{"arch": "preact_resnet", "model": "image classifier", "dataset": "gratings and oriented noise at many angles and scales", "train_examples": 395000, "image_size": 24, "crop_scale_min": 1, "horizontal_flip": false, "translate": 0.06, "targets": ["angle", "scale", "kind"], "num_classes": [12, 5, 6], "norm": "batchnorm", "activation": "relu", "channel_attention": "se", "depths": [4, 7, 7], "kernel_size": 3, "stem": "single", "avg_pool_shortcut": false, "widths": [64, 128, 256], "mixing": "cutmix", "loss": "binary_cross_entropy", "init": "xavier_uniform", "residual_init": "none", "optimizer": "adamw", "lr": 0.0026, "beta1": 0.9, "beta2": 0.95, "eps": 1e-08, "grad_clip": 5.0, "steps": 10800, "batch_size": 256, "epochs": 7.0, "lr_schedule": "step", "warmup_steps": 210, "weight_decay": 0.07}
Rows from block 10 of a small image classifier, named by matrix and row number. Rows with one number belong to one channel. Each number is 128 + 32 x the weight over its row's rms, rounded and kept within 0 to 255. All counts start at 0. Numbers have three digits each.
After each channel's rows are labels from the 100 images, of 14848, where the channel reaches its highest value: "top examples" is what is common among them. Only what is clearly more common there than usual is listed. The data: gratings and oriented noise at many angles and scales.
# convs0: first 3x3 conv (model.blocks.10.convs.0.weight, 128x128x3x3, each kernel summed), inputs 0-127
# convs1: second 3x3 conv (model.blocks.10.convs.1.weight, 128x128x3x3, transposed, each kernel summed), outputs 0-127

convs0.117:117122118108069141155109174118122148116103143162081075123049116140177104133098065159088092105136156064189106149154167110133140119146093183093166104143126127137131122103155072075088140137170065153167120150169196105130119138140124217126234138167126138158096142133113072115123150100120116133135137138141169107160131149161065124131095109109155132092113109142105109158086154200117142139119
convs1.117:160142141163138124121094173126151098119118126176109107164141099161126122101116157104159097077130119155167143103078132116107109104219165058089069071151133136151224093170165178127154180149051123135111117190145159129093152119104070131151155150059150103140163120160076146129183159136114114122157162142117183123146115151121165135081152127129161134135105086123112098147098197145121170127158
top examples: fine; stripes at 90 degrees

convs0.69:130080118106076126106158211117106133115121169163101120132148102121132114138134098095156105139128161062181113136130116098116104104131149122132146109149157107128102125159133120168102108106165112094101150170125170098149109160104112141130128133116211079144063171226113122130119170115065077114082119169141145136098135149174123123113172094086177086174114185126146119240107117177133108188153
convs1.69:115025154140141106133105161092156102103182100151169129117140074162043117116146109117177105083145113181174098119129146119162128139161169108125119106115130116135129149159145214115114132167076145181119127129097069135080123067129088093099132141161083099121156103126148183094207136095088142108128144154056123160133090080104106128123107097092157188110069114137117162111148109113114150129152
top examples: fine; stripes at 165 degrees

convs0.110:126152159072138163162141182121141136127087227175083106108114143107131118127103136130141142125144181000151097159105069061154119092117153116173162094116128099119089162125100120153053156130119104112118135104153126121098124154135165143139168137108180143128063106213122119150155159134136121114164160170118161097116127120140126104138152087156191127152115102138175134135089127141140178162168
convs1.110:140157106132149146125064127161146085135092189065151171139142127107074124126118121134179131093096083143099087118131100107096112130138142124198114116127122062146125168064066075146083091113124128098105150126063081117097143110190103091112108095126148109117119123112103125117168124145069121061096116140139097065093125118044145115166115070112086155123119065104115176078118124066126159113136
top examples: noisy; stripes at 60 degrees; kind: windowed patch

convs0.62:094098078079114111072089116135112092116110187128084149132077143112132085166105108110150090133129157057141105157140144109127096114075120121107147086165155104064147069082155084113085144110140133119136149134160134165094150151177123119090170137164140152108083129148113054136069134137122135156079160151168136109091138149161118067150094122130157083126088130110124135219069087115112051130074
convs1.62:184016126171144119120128115090064116114175106086154029152136080123045110130084109089160145134118117151151147116112130121125106151143177142122140096154117109201125135133182172123087137105067128152148142125126100115119099066139082124129082126162140089145128113152145198114162130151119169103078099124050117168165115114122137135092109113118098173108106101149113137095136117100081074128122
top examples: fine; stripes at 120 degrees

convs0.93:110061117144095122127103200116155137115146147154159121132092116119143112159128105119112144139115222076181117111134142103117106082128067154097174134099140121126115146162093126127135159148106100157169126200178164127116096161136146172106198097119200153105068206153131068093056156103126100154080121121118190161103134113190109116163136122143130081136112100100117108118080166167110155165117
convs1.93:169092158124159146174141168112111114117152123088156152179157110161104073152124095067137113131145103212114070116166109083079131134160193132167121099163123113155088172110138130159106111187102120118117123130124108125112157139151101128133155093157132110146174134159087145140200156151140175033079167147143150147142133132091140116091161106111060220120156125118122183149147092065139086117147
top examples: fine; stripes at 15 degrees

convs0.90:091086130136083100096137127140099117163123161114105133099074163092081116135122091112127081115128209040192099125101086120124128109148132106106142115088082110143102225134084136100071080083132136144110183182096113120110124130100141151122156106103123107106069130097135121122080136133132113119149103129105170170095079138172115117129175138127156086162130095124104136175039096109084092200136
convs1.90:089178105112148089119086140143117129024146129226104123127090057102128140094099168119060062093118155142155138093099152120161134097190130142117091114120134145056151140124141125113124225138156144201101114074133113137099108132107098122114155117126131121090150144119107124151160117098132115126162157122126104099078123127175144158096137145107185131101074126168095106115118152161080172119186
top examples: stripes at 165 degrees; stripes at 150 degrees

convs0.115:113155121155157133135121143140149141159046142144150078091100137108138148152100107111133149113134171105149126212111063128153131130142149138056132117121094104069082151106057087104116144175133138149094085155138155141141095129158107194173171143059155115120125154204122082134112157110165104098192115157124102048129170158164090146139136113137127156143128083131121096065158136156173194131162
convs1.115:120176125109179191105114156143195149143036164143119152164166134149102156107146176164154134119096135136129168154084130144142132135122119108135125164117169158082109118149058118161118093109153106083064152194095132111150133141130152155170151211117178163098157131153090108133091160098151073095150158160133135066080176176130103160111129118140149116202152085096155113167117152127167174143106
top examples: stripes at 150 degrees; filtered noise

convs0.26:107116129144128100131090141160160103112163182122090049105102152096134131119134092133109142131132147050183133169111100117139136020108125121000147122129082126112096110099091084111083123107117123094132136153087141127114104138127145176145132094066161120163067118101135087103090149145123119119164149115102171177112121147119134086151096125142161105141126120123074116144070139169147154136133
convs1.26:081116137148151140106153127108205110154085124186131126163145119111086105086104178122113104130128148157154193107114141123123097161120125141020117108156144149091098130171149127145137131137121133126081114137120133164133101162099100192146130146124151117136136117138085148163125176120255128134157132157142139145167095155255143138083151108183147148121109129160107122123148146167136146152131
top examples: stripes at 45 degrees; stripes at 30 degrees

convs0.2:110117140111101139062111109134096148097140124165072095111056142075151112142153059141139106135177138074176063116132134112153157036074090120111113115160079130114084172106096129085125071114153123136113131123125133090125122093172092180134176159137163095128075169094146109118101141109160140148124134128077144113116126136170106140152141086131153038153133100083114144197066121160086115170120
convs1.2:186106119160145107142155183159151155125174136151167116124161108148177129158120143124085149103140122214122118121160126129138148120144197129132149158119144184079171117150140132115104201209096146186097169131142155126125125211129098174112169146113143133103152115120104095137231186115177108119151175107173152156160126125181151158142179098122172191121140115143105128136111144188152142139149
top examples: noisy; stripes at 165 degrees; scale: fine

convs0.86:126130055109061054074136156115119121113098135123160122094159108148143107145152085085083138094093185112195061141171182123138133119158126132173136128074071163200150125159088127106100105102111109108123068132100106132140108134120148162113171072093157144147091151148142097111102147104107128145061105087160155073087108096129105122121182104063115129147123184093091109147094157115083101155130
convs1.86:095111168114145102123106126126143124111094111133168169123135114106097154146102117144085120112138139158143135124023127153156114151155173101128105099145123114130124111115159207135131170150025070186154100104117123161042132092126110098143119110145130113131132144149116225130172145127120158103096179128066118072113119077068158149134168171109128159125123024091140146115134099094125098103137
top examples: stripes at 150 degrees; stripes at 165 degrees

convs0.88:078085091169106168111127185135108127141152127122115111121112197128107111138120134101145080131098175096190141161082070128100132098094106159040127116104108119155141170129095110104037116119094138094090102124086112109103101114067140117108128081037138089144101087192132101113063144144110132093186123100121189172133109138118106092114102179135146110122140117147114095200109162135164149123134
convs1.88:110154130146147149093069137155180091101094135219123144174172067124105140103127192147114120094110176154185153110074152115151090124139134099060105134154155133058185097171147176140158220105093127147098108167149135125120131129109058114161116148100129142125126121155117116151161155100163073158167159128122141110105119154167143182105128124138187088164120097127131148141125165181125170182107
top examples: stripes at 150 degrees; very coarse

convs0.51:124141103115099109082123132116056123142167200102100132074130139089114114127101118055049068136116110082146114144065119122099104039075108141156100082116091096169184137096100140103072105114126130131125119149140157150090145121148133136105117081116163087143092124068166126122098088162082109095113176141133091111138140088123149140133134172140115158161097159109134122211077167107076100143085
convs1.51:127177092158151122104095123107144162156079112133151136171153075134212142097139153188004113108141158113173118146164125122109094133167091092119158151120113103072123163107095092113128142130114162071111120115169166120157123168097105079119139114079044156062117099105124085151128104062180102103135111154131123110128134140107134152144140098089137081132182125171109156153133122129189086096113
top examples: noisy; stripes at 15 degrees

convs0.8:133159129157140137156074173147195110139118137146094093155149156102125160143115108140162100160143122089159137183092089121084126086105117135000118114148114128097136138068119097092111153141095124097116128161110139137112111128125153149103146126050172099110119108181112132149115162144134085129187170092104159173108081146097136111152111054154150097100110124102118105182117170193144149126149
convs1.8:102132120159152144081127148105179131174104124171148074155149118155099139112138164124132130128116111114178163110116150118138118122166107118000112122138119154072179128180189128125105133131134139109072113154146123143150053153113128161174117158118124100123124115140099108141114162103255100147165139133152142144137122131237150111085112093145134110155081162141146116132150165181156145192135
top examples: stripes at 45 degrees; stripes at 30 degrees

convs0.11:125164124099111144142105146107136131137099187115109000126129110078146141120112086144102174110133121088160137162125146113108122103110134135000132127098099125170162132081134092119085142154134121080137139148113136134131120120148148156129186147079146169121107166157132098143111133115105107173043135114099161099104131130128092097076064151130140096128154084105115127144116147094133113109131
convs1.11:131108141112140137151094077071092141169101113159132031170157132146123096120113130138161117121140135131118148122102117150152130140194133101000109116125103141189151141164144150120089072117077111104101118177148164115136101152199090197146135145113120149159137136100092149151166140145224147113091123090126114131108144142206136109105152107132069133147142124129119118106158157099164101170105
top examples: stripes at 45 degrees; stripes at 30 degrees

convs0.63:157106184128090099134134186114146130157090144117094091130110115042148147123137107096183109107092181103186130113077076117129131113133122114131113118100136176172112130164135088140111114174105129092110045126135120167132099146113138139090147118175143112112113159116121155180140134125133097113027128093107151107136123118142064135137103142107149118100129000131087109091132146097095075125129
convs1.63:121105127100140119166093120108193111124082152102094141117116196151047132168108175167190123210111151130080121108056047139128134141174101130135159189156159129179092136117109111146111052151119097088119111117095102121116138122148141130103162142165138165104111118142121213116102123143149119142087123132039121098087133152134100114124104142119089125129113033096103134136146116087151163134133
top examples: stripes at 45 degrees; filtered noise

convs0.60:153078143095076067135151183094128143150114168131075140120125131075123186135109117120226139106129166064202101146090073116144122090113132100115113098161156110122155143116148117126078117107100139085089074139137146138144113166113123142119135105125113107125095132124116139123151134137142101080094120100103173130136097135116077134116101122109162099113166000137146123136146171135124134145114
convs1.60:068092112104165102162081123109134098148066115115146122138130141163019130122113169159218133181109130123063162099078120126137128159166083159149119177135202121128152147138121108141151075128110114105128128128079085119141106094140139121116125138138089168105129140137133197112092116148141127114136087128053127141085109135122091087132104107125100093126060028117126135136139110105177198140123
top examples: stripes at 45 degrees; stripes at 60 degrees

convs0.104:132159123151114087155075134151170129120163195117169090103108145130133172145124103109148110134110133087146148188093068117112157102108163071000139113090142090122164133096113124112070118152111159083080077106082119171118137110138158129095105082045137149140098145141103109120140122114123108121163161086122149176092110133140083116155067134132121153094167130100100121156147127138144145112148
convs1.104:098106126158161162097131125075182121171097119191110141138118127126148119103127150105096107136118102111153157123116139100099128139179091110000149099138120132089130139179150090128101118107127135103099082144177167142144042186099131138142132167121114139091115157109096150157094158096226119175127138138116150101148157140214145116115125133087162113137083156166129120123153128182179088137141
top examples: stripes at 45 degrees; stripes at 30 degrees

convs0.53:123137124111136124038103082163208118176103101106206136172099131152128139120129059133102105113125126144146143169159144139070109186139186120092140079109124045130115134103139117096094177074131162085116124076081087133122127112157135136109111064090088095122055065107097132099177152138123111102146138140180142127137089081150129132172134094143097169138124097138131125121191145107102132122088
convs1.53:071117100192137124082149183115098108091102145184128147122124142154098161122130147104137111099142093082185127146098115084091136083156068126114106113101084188099160145198150153147124149086119113111107178158191173121112078097116135110191141161117161095125149111139120127158066158094134075160131154156102113144116101145131148120050110120088156098156054144130114109124038141172141139181149
top examples: stripes at 165 degrees; filtered noise

convs0.119:121160096114132127071111108126156127118074131115138122101048129134108102121123078093101109109116175102224114111130103145162148124105157066139135092106113076153064150112072115124092111087110091102119095156069096142117110142111119164131144105090137086109057173109114150098114128114126152115153118069131156098095095047190035110151117105089159148110143133089067088124177104117098135143151
convs1.119:086153142138133142153095110175180101145126137217109147129152054121158132070148157162104129121153152136133103108127155149135122131126140087148112176142153134008157119117115121141134207111134121184103119116192145117115143154104109099117202184113147156070146139130131109133123146133145108160173168099094127126089134139083114197163117111127245115128115071121126123122116148193109132109130
top examples: stripes at 150 degrees; stripes at 165 degrees

convs0.42:126152134108172138142099154164122122068077175124122111128138123122130138120094146124156125099142147084187120112085128113177120115078166144215129081146134106121119201135095116195119168123113124127115035220153105147099159149136115170141182097117141109105117155215105126140135159143114103106192150156152146080134142088131127159117135149158161144150052134130110120076179127131092208124128
convs1.42:077173134061128162145067087138129097103124115112143158109133067114108157049152102158154133124132136104118102126166169130068128113130087087167032155102117096035145133095110096149133086110165163126158104105108093142129149137118132055080145133100075158050146123100148064122084094137072121103149135124131112129082115118065143096138116139075180085114132113114112131108129138138111144085130
top examples: stripes at 150 degrees; stripes at 60 degrees

convs0.111:128109070126095169097123089125144100122061193132073159120076182102125119131140156091142119163150206041180128180100117144155111082136125115105168118154119093097131132101112128083050127076125131110100148142130180139140148149150111136108131132100145161118071114114136084113106105128130151146123121121102132096089140197167151081136150121106175052138146113136207119175056093125091103158137
convs1.111:180064184090112106121136085114242149160151146148099216088127088076098156157087084131174149089097151162134118122103114145124147098133205097122110153108131134138125125125148120185125173148090120191162088082079108162108127129144119112126121099186109096149120087147164180129187115143136169092130136115078121146105120146129159146132142149121129206111160096105108118123109141130055122108137
top examples: fine; stripes at 60 degrees